config.toml
crop_scale_min = 0.8
horizontal_flip = false
encoder_norm = "layernorm"
encoder_patch_size = [8, 8]
encoder_layers = 10
decoder_activation = "relu"
decoder_widths = [48, 96, 144, 192]
steps = 19900
Rows from block 4 of the encoder of a small image VAE, named by matrix and row number. Rows with one number belong to one neuron. Each number is 128 + 32 x the weight over its row's rms, rounded and kept within 0 to 255. All counts start at 0.
Before each neuron's rows are labels from the 100 images, of 14976, where the neuron reaches its highest value: "strongest on" is what is common among them. Only what is clearly more common there than usual is listed. The data: fractals drawn by 1,000 iterated function systems, in grey. In brackets: how many of the 100.
# fc1: MLP up (encoder.blocks.4.mlp.fc1.weight, 1152x192), inputs 0-95
# fc2: MLP down (encoder.blocks.4.mlp.fc2.weight, 192x1152, transposed), outputs 0-95

strongest on: sparse (69); dark on light (69); two maps (58)
fc1.372 [133  86 184  97 127 150 145 149 116 113 136 116 134 148 159 138  92 107 158 138 115 161 141 124 141 150 161 123 107 163  98 142 188  71 145 137 128  99 123 110 157 133  90 235 109 200  96 146 162  66 101 147  93 151  70 185 137 210 120 152 100 104 128 103  44 142  95 112 183 130 135  99 114 136 151  92 104 136 113 124 152 122  67 105 166 127 123 124 182 123  92 118 209  89 169 128]
fc2.372 [149 156 127 171 210  85 188 199 141 124 156 105 109 139 128 142 202  82 158 100 108 120 124 153 129  52  90 154  69 101  98 158 167 126  89 124 146 146  84  71 114 126 140  95 143 135 147  84 107 135 126 139 103 150 160 122 104 117 102 135 201 127 113  92  77 173 160 148 120 129 116  79 160 155 121  69 139  96  99  55 124 114 133 130 138  88 114 137 115 153 158 147 127 111  75 128]

strongest on: dense (29)
fc1.713 [148 110 122 104 172 153  77  67  99 146 132 124 136 185 164  92 143 153 108 140 128  69 155  86 177 163 153 159 156 125 137 102 144 125 170 136 159  95 124 139 159 107 183 115 149 102 121 140 139 123  82  76 170 185 124 139  95 157 103 106  97 121 130 143 152 179 124 127 171 102  74 114 129 122 114 141 166 195 138  65 115 168 137 143 141 114 115  69 124 118 119 138 172 152 114 111]
fc2.713 [113 251 139 124 108 125 115 103 145 109 104 192 142 132 103 160 107 139 145 134 197 171 134 148 112 124  83 147  78 139 122  27 123 126 190 125 101 148 115 157 103 136 121  98 101 202 145  89 106 131 219 146 157  63  99 151 184 111 131 138 140 155 164 129 126  98 136 130  99  85 158 106 118 128 111 133  46 108  96 137 152 171 119 147  75  98 203 143 132 168  91 190 127 139 112 139]

strongest on: dense (36)
fc1.416 [148 106 191 134 175 168 127  68 139 167 109 122 155 101 102 140 192  94  84  79 110  92 189 119 154  99 102 131 148 126 150 131 156 153 159 131 100  68 107  78 155 143 180 105 245 121 106 115  87 136 144 155 139 163 168 119 144 109  84 153 155 161 145 125 141  71  90  90 166 114 122 139  87 123 161 116 134 136 102 179 117 117 111 129 190 177 119 161  94 163 155 161 132 120 128 105]
fc2.416 [150  99 113 118 103  88 136 180 167  97 166 167 133 109 111 172 144 166 135 105 147  74 202 135 124 140  79 162 131 117 152 149 169 147 188 121  75 161 135 110 111 133 155 132 144 116 139 128 165 193 140  91 163 186 115 131 175 111 164 158  84 172 135 101 137 111 140 176  86  91 110 168 110 124  95 117  85 124 130 102 127 149 157 115 175 128 167 144 148  74 152  83 128 135 156  60]

strongest on: dark on light (90)
fc1.697 [144 129 145 121 113  93  84 162 126 121 122 114 125  79 143 156 139  94 144  94 144 129 129 109  98 206 157  82  99 124 116  95 119  66 160 168  76 133 131  96 145 123 120 141 150 130 153 123 176 160 132 133 169 124 165 130  89 158 136 188 128 192 140 172 154 134  79  96 116 134 118 114 134 132 118  70 105 128  96 141 115 152  97  58 148 147  95 119  89 171 112 161 163 135 176 140]
fc2.697 [171 156 176 144 128 177 119 117 187 156 166 113 177 148  95 144 131 117 103 119 134 104 132 153 130 117 103  91 114  88 137 147 105 140 159 133 131 120 129 135 177  57 128 118 130 167 106 165  83  89 125 121 140 193 144 119 144  62 109 141  82 133  92 113 141 108 106 119 117 110 102 127 128 153 100 110 147 119 125  97 194 144 129 104 159 139 143 183 104 137 149 109  89 169 147 184]

strongest on: dark on light (98)
fc1.118 [131 166 160 166 132 111 106  68 122 110 149  48 126 157 157 118 137 157 140  83 127 103 124 125 146 128 117 145 145  97  93 136 157 145 183 153 133 125  60 124 140 144 108 127 107 107 116 101 155 143 134  89 134 182 114 176 177 175 111 151  26 132 121 158  95  57 211 154 161 116 156 115  50  44 180 162 155 135 151 108 123 142 165 113 157 128 132 118 136 155  95 103 182 116 142 131]
fc2.118 [126 156 126 168 142 106 144 117 118 116 115 179 230 120 120  90 131 163 116 165 102  76 132 118 181 134 134 127 132 131 121 108  48 133 128 112 210  99 153 175  91 145 127 157 173 115 149 156 107 149 126 120 189 147 153 102 120 114 158 137  26  95  92 145 157 120 184  93 124 108 136 114  98 139  93  68 137 160 146 169 135 132 143 144 103 106 163 134 174 107 160 146 128 155  98 155]

strongest on: sparse (68); two maps (66)
fc1.414 [ 97 127  99 124 187 118 105 151 133 193 112 131 120 145 123 111 153 126 124 179 125 174 168 123 120 102 103 179 169  96 140 177 104 154  83 103 143 121 138  92  75  94 118 184 111 107 109 185  86  19 128 135 105 113  95 150 135 126 130  64 169 165  78 105 131 162 166 151  56  99 143 102 160 143  97 119 148 137 130 127 155 157 165 176 124 110 168 113  69 147 101 110 105 110 151  76]
fc2.414 [ 93 116 120 116 122 169 130 129 182  92  74 139 186 149 147 146 128  92 157 111 134 157 118 108 152 127 118 117 160 104 155  60  76  93 161 143 115 214 199 146 107  97  81  86 131 116 159  94 110 174 179 134 130 111 156  81 110 114 141 135  91 112 121 168 106  87 135  42 197 106 203 174 142 160 154 117 195 125 173 125 183 100 141 135 133 153  88 156 150  92 103 145 104 128  98 131]

strongest on: dark on light (90)
fc1.245 [127 136 171  89  78 163 188 164 141 102 149 104 114 111 108  51 147 116  78 129 141 142 117 138 156 144 141 105  96 124 139 134 186 183 158 158 131 117 156 126 118 128 118 125 178 140 134 156 130 134 166 123 116 138  66 171  93 160 150 103  93 133  85  90  64 146 147 127 148 150 173 124 154 204 134  85 146  60 150 134 182 175 124 187 150 112 182 126 106 145 119 118 188 139 113 139]
fc2.245 [132  97 174 124 129 100 149 137 174 195 152 136 108 130 188 129 175 174 182 126 163  76 127 120  96  94 118 137 147 181 145 137 124  73  91 112 110 200  86  91 168  99 179  96 119 138 114 154  94 110 106  94  99  98  59  94 170 135 103  81 108  59 146  88 119 114 173 171 145  78  86 114 151 124 120 148 129 193  67  86 172 115 133 138 140 104 111  92 114 156 137 129 144 111 146 177]

strongest on: sparse (59)
fc1.680 [151 173 117 145 129  87 136 188 121 145 138 102 138 192 183 154  68 175 128 144 153  88 106 143 129 166 149 123 135 146  84 127 173  89 108  96 127 138 114  83 152 166 102 134  88 129  96 147 114 169 128 152 192 141  71 116 115 153 122  84 130 128 122 109 137 101 125  52 131 183 160 115 117  74  73  90 102  96 161 178 127  98 164  98 138 146 128 118 132 122 112 133  68 193 174 145]
fc2.680 [126 131 135 188 132  82 197 145  95  92 113 137 113 162 135  86 135 137 155  90 139 111 155 140 104 171 174 111 108 114 110  89 188 126 148 137 139 172  82 141 115 135 171  53 129 149 137 151 126  67 142  90 136 135 103 148 147 113 117 164  94 144 139 124  70 169 116 110 143 163 130 106 163 190 146 119  59 102 117 156 102  71  61 126 191 115 182 142  79 136  96 110  80 144 104 111]

strongest on: two maps (62); sparse (59)
fc1.530 [129 168 157 162 164 166 114 175 109  99  96 190  91 119 148 172 107  41 129 125 104 162 170 157 152  71 128 134 165 164  80  79  90 164 131 145 101 129 114 118 176 127 167 156 171 163 106  52  63 123 130 125 131 101  82 160 118 125 151 159 149 149  84  98 114 137 137 103  81 184 119 137 124  72 195 162 110 147 145 128 157 158  78 156 171 135 180 111 153 131 117 150  96 134 159  98]
fc2.530 [137  77 191 156 119 128 138  99 128 137 102  94 117 114 135 146 141 124 123 157 139 143 168 124 118  86 122 118  80 121 107 116 149  56 123 178  75 154 100 161 103 139 165  99 116 167  22 183 161 101 117  92 114 146 141 100 133 153 132 106  58 105 133  70 151 108 127 135 109 100 133 122 128 147 119 130 116  91 134  92  92 115 160 129  86 128 127 133 112 189 161 130  92 115  54 127]

strongest on: sparse (69); two maps (65)
fc1.213 [134 163 201 132 106 132 147 126 121  74  91 123 124 104 205 137 159  67 159 108  96 142 100  84 146 162 156 125 132 101 124 137 117 121 122 158 109 144 107 136 210 134 131 125 112 124 114 115 119 129 111 152 116 107 112 167 160 133  95 123 107 106 110  46 163 120 139 120 168 148 140 137 112 110 148 128  73 133 184  86 121 153 107 129 193  94 150  63 166 165 150 141 199 119 184  85]
fc2.213 [132 101 109 118 159 126 149 143 139 128 186 111 101 132 144  96 133 174 113  97  96 149 118 161  92 129 162 169 115 139 131  86  99 163 130 126  77 143  86  70  74 132 108  95 143 154 133 147 147  94 161 125 140 154 115 120 119  76 115 103 195 133 157  86  90 142  82 125 108 134  71 126 155 153 153 122  87  52 146 109 116  86 153 208 142  88 139 110 134 165  67 179 127 136 124 132]

strongest on: dense (26)
fc1.479 [123  70 128 157 133  74  95 141 100 184 112 113 117 118 129  97  74 138 126 127 118  78 176 151 119 183 137 112 153 104  95 110  86 112 107 120  97 139 148 154  81  94 112 136 136 124 155  58 113 126 127 161 145 105 123 126 122 161 175 143 166 153 133 122 131 138 155 138 118  98  58 114 111  99 114 112 155 237 136  50 169  86 138  91 166 124  96 117  82 131  98 218 100 155 149 149]
fc2.479 [ 80 155 121  79 142 177 132 152 145 100  65 158 139 107 153 145 148 163 129 101 124 189 124 104 162  58 114 130 113 190 157 133 141 130 103 135 144 119 175 100 154 170 126  99 154 112 116 174 118  83 149 127 136 139 121 142 167  84 103 104 130  74 134 127 135 129  87 102 182 154 134 137 106 140 189 173 128  44  66 175 123 175  77 129 104 142 179 100 160 111 153  98 139 106 113 125]

strongest on: sparse (69); two maps (68)
fc1.328 [ 93 151 111 145  78 116  95 170 111 167  92 146 173 127 158 141 111 107 132 175  97 163 196 112 114 116 180  85  99 186  88 112 156  87 158 157 107 104 120 167 150 148 165 156 149 151 122 118  78 127 120  87 132 149 151 160 155 172 143 140 146 105 108  86 144  98 168 127 143 146 178 133 116  87 140 107 122 128 105  89 195  82  89 100 206 114 165 151 132 164 122 107 148 101 104 117]
fc2.328 [110 133 179 121 123 160 189 166 155 155  97 126 114 140 121 143 143  59  74 171  92 168 118 143 112  92 101  88  97 169 144 107 157 130 106 112 132 112  52 188  99 138 121 100 130 127  52 101 113 114 161 121  87 150  92 176 130 158  92 121 106  78 119  83 168 138 155 128 130  95 126 126 166 132 155 118 149 135 105 153 104 106 145 163 122 133 128 125  72 155 152 124  50  94 142 126]

strongest on: sparse (53)
fc1.533 [110 116 125 113 151 179 102 144 100 128 132 105 178 138 148 111 126 140  77 138 169 155  93 146  89 128 128 130 220 141 147 141 125 161 150  89  74 155  58 116 118 132 125 174 142  94 134  92  87 143 142 135 125 203 158 151 148  99 108 134  45 157 116 114 181 158 105 111 119 147 124 153 160 108 106  62 117  88 119 111 123  57 116 130 188 129 116 140  91 145 157 131 109 100 132  62]
fc2.533 [103 117 179 148 130  90 129  63 153 137 103 110 119 212 119 153 138 145 108 205  96  95 110 133 151 122 152 123  88 147 102 120  78  93  73 143 146  98 178  88 127 152 104 123 136  91 162 147 136 220 114 156  51  73  97 149 149 125 130 116  82 125 118 159 168 101 112 142 157 130  87  31 143 129 127 131 124 130  89 160 165 161 131 126 155  91 171 101 115 120 118  66 185 156 112 167]

strongest on: dense (29)
fc1.223 [149 151 199 178  87 133  77  99 174 134 114 177 188  73 118 128 129  84 118  75  99 143 149 112 119 147  92 138  78 123 158 154 133  72 181 173  53 136 165 118 192 159 123 121 132 134 143  90 158 140 130 158 108  88 129 163 206 110  58  98 131 167  73 133 116 123 150 136 145 128 133 125  83 147 139 111 121 124 227 123 158  23 138 102 132 122 137 155 115  80 162 174 119 102 136  38]
fc2.223 [166 113 124 129  45 155 175  92  97 145 124 139 143 126 128 131  99  93 150 110 124 142 161 127 136 130 128 137 174  79 110 113 125 184 133 125 107  86 176 133 116  84 133  69 151 145 110 135 176  88 181 114 115  78 156  60 155 171 110 153 117 162 145 136 121 146 201 109  68 132  91 134  96 122 168 132  73 143  84 166 131 147  45 132 156  51 160  89 144 133 153  95 101 124 128 118]

strongest on: sparse (67); dark on light (65); two maps (57)
fc1.493 [ 95 126 110 116 102 136 149 154 132 132 118 176  82 117 158 113  73  80 119 170 117 145 133 139  87 141 154  83 114 125  91 128 158  70 125 136 126 122 119 135 166 134 181 138 158 170  99 129 141 151 107 112 114 159 182 136 102 107 172 129 184 150  77  86 103 119 110 136 129 157 104 143 128 114 135 139 132 135  87  95 203  69  64 136 189  84 196 149 122 159 120 120 188  89 115  79]
fc2.493 [147 150 159 119 167 179 152 199 141 118  94 150  90 185 112 100 163  44  70 106  97 131 136 142 146 106 119  98 116  98 122  47 154  93 113 153  93  99 122 159 140 134 110 122 141 171 114 134 124 125 120  99 103 153  94 113 149 121 100 139  88 147 133  84 124 137 162  73 112 144 134  94 149 146 134 132 131 113  91 106  59 102 108 186 149 144 125  89  93 161 108 132  81  70 119 118]

strongest on: sparse (65)
fc1.265 [ 78 109  99 115 189 104  88 185 162 174  96 124 138 133 122 133 185 110 146 175 161 163 115 100 129 111 134 185 180 112 170 173  93 186 136  94 169  93 166 116 118  97 100 140 103 106 130 135 104  35 137 173 124 119 151 161 112 116 129  82 120 160  56 138 179 151 142 105  44  59 160  84 139 133 113 122 202 138 148 112 166 137 152 134 134 134 139 100  98 124  80 138 152 133 105 120]
fc2.265 [125 144  40 106 156 143 121 109 159 102 131 152 209 152 125 143 116  93 124 138 129 129 151 140 115 157 126 139 156 119 138  92 107  85 153 162 123 181 201 141 118  95 108 108 141 106  88 108  98 171 146  83 172  74 185  91 101 115 105 148  89 147 128 148  84 125 176 122 157 109 209 163 152 154 173 170 138 110  98 108 148 123 145 113 147 183 142 145 102 168  87 112 114 125 140 104]

strongest on: two maps (91); sparse (91)
fc1.716 [114 144 118 146 161 134 127 145 130 125 117  88  96  83 219 174 112 157 136 112  64 146 114 114 143  89  82 143 139 133  84  98  84 184 108 134 219 123 133 142 158 107 100 149 195  87 114 116  79 130  96 128  24 123 130 118 153 159 133  80 121 110  85 107 181 154 214  91 123 146 153 161 170 112  87 109 117  96 171  99 138 110 153 109 107  60 131 111 136 103 164 191 111 114  66 120]
fc2.716 [158 159  97 120  81 137  99 155 149 133 129 183  80  44  77 156 178 128 125 120 117 126  99 149  75 138 146 151 150 155 143 177  93 169 161 129 110 143 157 116 107 162  75 141 191 133  98 120 132 139 134 126 193 142  22  85 145  75 124 144  31 106 128 164 160 154 147  94 101 126 133 193  80  98 158 101  87 107 129 131 111  94 117 152 142 137  94  85 131 138 115 129 164  72 112 112]

strongest on: dense (41)
fc1.648 [114 150 204 118 150  95 132 155  70 127  96 140  88 114 154  78 108 113 168  89  97 160 111 128  69 208  71  87 146 100 121 161 131 177  68 159  93  87 113 153 164 152  87 138 142 115 144 139 181 109 121  75 141 127 207 116  76 117 128 198 182  78 114 108 123 176 112 160 152 199 128 149 139 115 144 141 155 138 159 115 136 110  89 167 120 132 130  94  88  79 157  66 143 141 103  78]
fc2.648 [145 126 151 128 142 138 162 129  53 126 148  82 132 140 134 163 133 108 141 157  62 139  75 109 128 142 193 153 135  87  95 150  90 174 147 170 141 120 118 167 114 131 151 106 118 153 191  92 164 182 102 183 130 134 219 119 101 164 129 123 106  46 106 145  85  82  70 116 114 212 133 103 134 101 165  72 120  71 134 163  57 145  99 132 117 138 123 169 116  97 171  98 134  75 114 138]

strongest on: dark on light (71)
fc1.212 [ 93 146 152 121 145 128 139 139  92 134 159  69 164 121  88 149 133 109 122 133 139 144 131 117  75 155 156  79 152 157 115 168 133 132 150 181 162  53 180 127 142 142 129 162 142 124 140 100 157  91 141 166 161 159 127 107  53 123  57 120 147 109 160  86 140 134 151 110  87 146 151 160  96  87 119 125 198 109 131 112 158 129  92 107 189  41 113 143 148 127  95 120 149 150 100 146]
fc2.212 [184 106 150 106 151 158 123 111 145 160 109 131 158  77 156 143  26  67 124 100 124 128 191  97 122  75 110 168 106 195 154 123 156 128 104 116 134 155 183 127 123 140  77 160 102 164 149 147  75  64 138 162 155  49 151 164 144 191 171  80 150 113 137 107 110 110 154 111 180 113  79 146 166 137 117 145 111 182 133 108  88 116 107 137 133 103 156  76 164 112  85 143 123 111  90 119]

strongest on: sparse (83); two maps (78)
fc1.417 [109 156 111 123 106 134 149 177 141 158 132 159 105 116 220 123 126 120 153 111  91 103 190 129  59 101 181 151 136 128 141 110 156  92  93  61 135 131  98 106 105 128 108 133  81 134  59 124 125 127  95  95 106 175 138 136 104 139 150  73 148 171 102  93  74 116 116 151 104 138  96 131  89 161  85 111 109 147  92 133 129  89  91 166 148  89 152  94 128 155 125 147 125  96 140 105]
fc2.417 [155  98 128 163 180 152 109 116 144  83  88  93 117 129 167 121 124  61 151 145 126 176 111 140 121 212  93  90 162 129 138 161  77 150 128 192 104  83 191 155 115  57 169 107 157  90 155 117 143 121 170 107 171 117 152 101 116 152  93 106  74  88 110 159 135 156 132 101 171  66 162 158 129 151 193 169 158  71 105 120 105 141 125 138  94 153 107 161 133 117  79 137 102  92  65 125]

strongest on: dense (46)
fc1.448 [ 97 141 181  78 120 171 205 170 101 179 116 122 131 122  92 168 144 159 132 156 111 122 127  93 142 155 153 168 123 118 179  97 133 109 130 112 113 127 115  79  81 188 143  94 166  51 107 123 109  98 141  78 133 165 124 144 123 120 143 119 147 149 102 140  62  95 115  80  84 167 100 157 121 120  88 150  91 135 150 161 145 124 161 189 154 134 183 111 154 106 200 145  84 139 145  91]
fc2.448 [ 84 116 133 141 213 121 118 151 142  67 105 128 150 141  95 127 154 121 158 111 114 128 136 118 101 154 176 132  94 100 153  91 208 164 169 125 119 126 154  75 142 120 171  35 138 130 126 123 156  97 152  89 156 167 150 162 146 142 179 151 117 110 137 156 144 162 108 147 122 133 120 140 132 113  72 147 155 120  79  50 110 180  37 105 147  92 130 139 134 138 138 147  84 112  60 164]

strongest on: sparse (69); two maps (65)
fc1.374 [138 104  87  91 104 141 141 199 114 127 156 167 157 166 160 129  82 123 172 117 141 139 182 168 148 119 167 127  90 148 120 150 175 102 136 104  93 107  92  69  91 131 136 226 129 143  85 160 157 110 117 150 165 126 162 121 109 188 138 113  67  98 184  45 118  83 102 136 112 142  95 102 166 166 170  95  83 124 116 133 146 100  38  90 149 142 107 119 160 156 103 128 182 106 107 143]
fc2.374 [ 96 103 182 135 194 109 135 123 167 130 157 140 110 125 139 160 186  94 147 123 121 138 109  96  97 146 111 117  91 118 114 121 136 128 138 148 169 131 112 158 139  85 156  66 122 145 137 107 152 110 116 128  79 119  99 124 181 106 101 168 161 132  87 133 115 150 117  70 188 122 152  92 139 133 109 128 138  83 127 107  64 104 216 124  83 105  88 138  95 111 135 182 125 154 114 123]

strongest on: sparse (90); two maps (88)
fc1.455 [ 81 110 140 119 171 119 132 178 104 161 123 128 106 110 204 142 171 157 112 145 103 177 206 162 120  91 134 153 123 147  86 103 128 152 117 118 134 153  94 154  89 140 110 179 166 104  71 119 108  68 124 162 129  94 104 165 184 196 106  70  55  73 100  34 175 137 169  87  63  76 154  72 128 116 149 130 101 110 143 118 158 128 110 158 172 135 161 103 124 160 177 167 111 141 162  73]
fc2.455 [166  95 140 137 168 168 123 148 123 111 119 104 139 138 147 101 143 131 104 148 128 102 145 129 157 125  95 102 102 127 111  72 201 122  95 107 176 148 112 142  89 140 133  60 157  99 143 100 135 171 186 156 107 164  90  76 148 135 100 121  86 112  76 129  85 120 132  68  97 137 100 161 136 158 128  81 159 129 133 135 113 114 179 223  98 153  99 108 135 128 129 167  90  93  82 128]

strongest on: dark on light (92)
fc1.185 [127 107  57 155 126 137  99 163 104  93 114 193 143 151 164 131 105 161 129 114 182  69 160 124 128 150 113 103  90  94  85 111 121 195 171 122 144 133 138 144 164 138 136 108  88 119 101 150  82 185 146 133  63 102 118 186  87 141 152  31 154 131  62  91 182 133 124  85 152 132 155  81 142  93 153 115 139  77 126 125 177 114  89 142 101 114 126 110 111 202 117 158 124 101 145 172]
fc2.185 [210 147 184 139 145 149  96 117  90 134 132 113 110  80 139 111  93 137 133 184 106 220  66  99 156 104 119 190 173 103 155 149 119 105 107 129 127 126 153 148 120 150 118 127  76 106 146 109 147  50  93  92 171 171  84 102 139 144  86 178  40 105 155 116 119 132 120 178  81 118 157 182  90 156 155 137 170  95 208  49 120 121 110 123 126 186 120 133  95  96 116 115  98  97  84  74]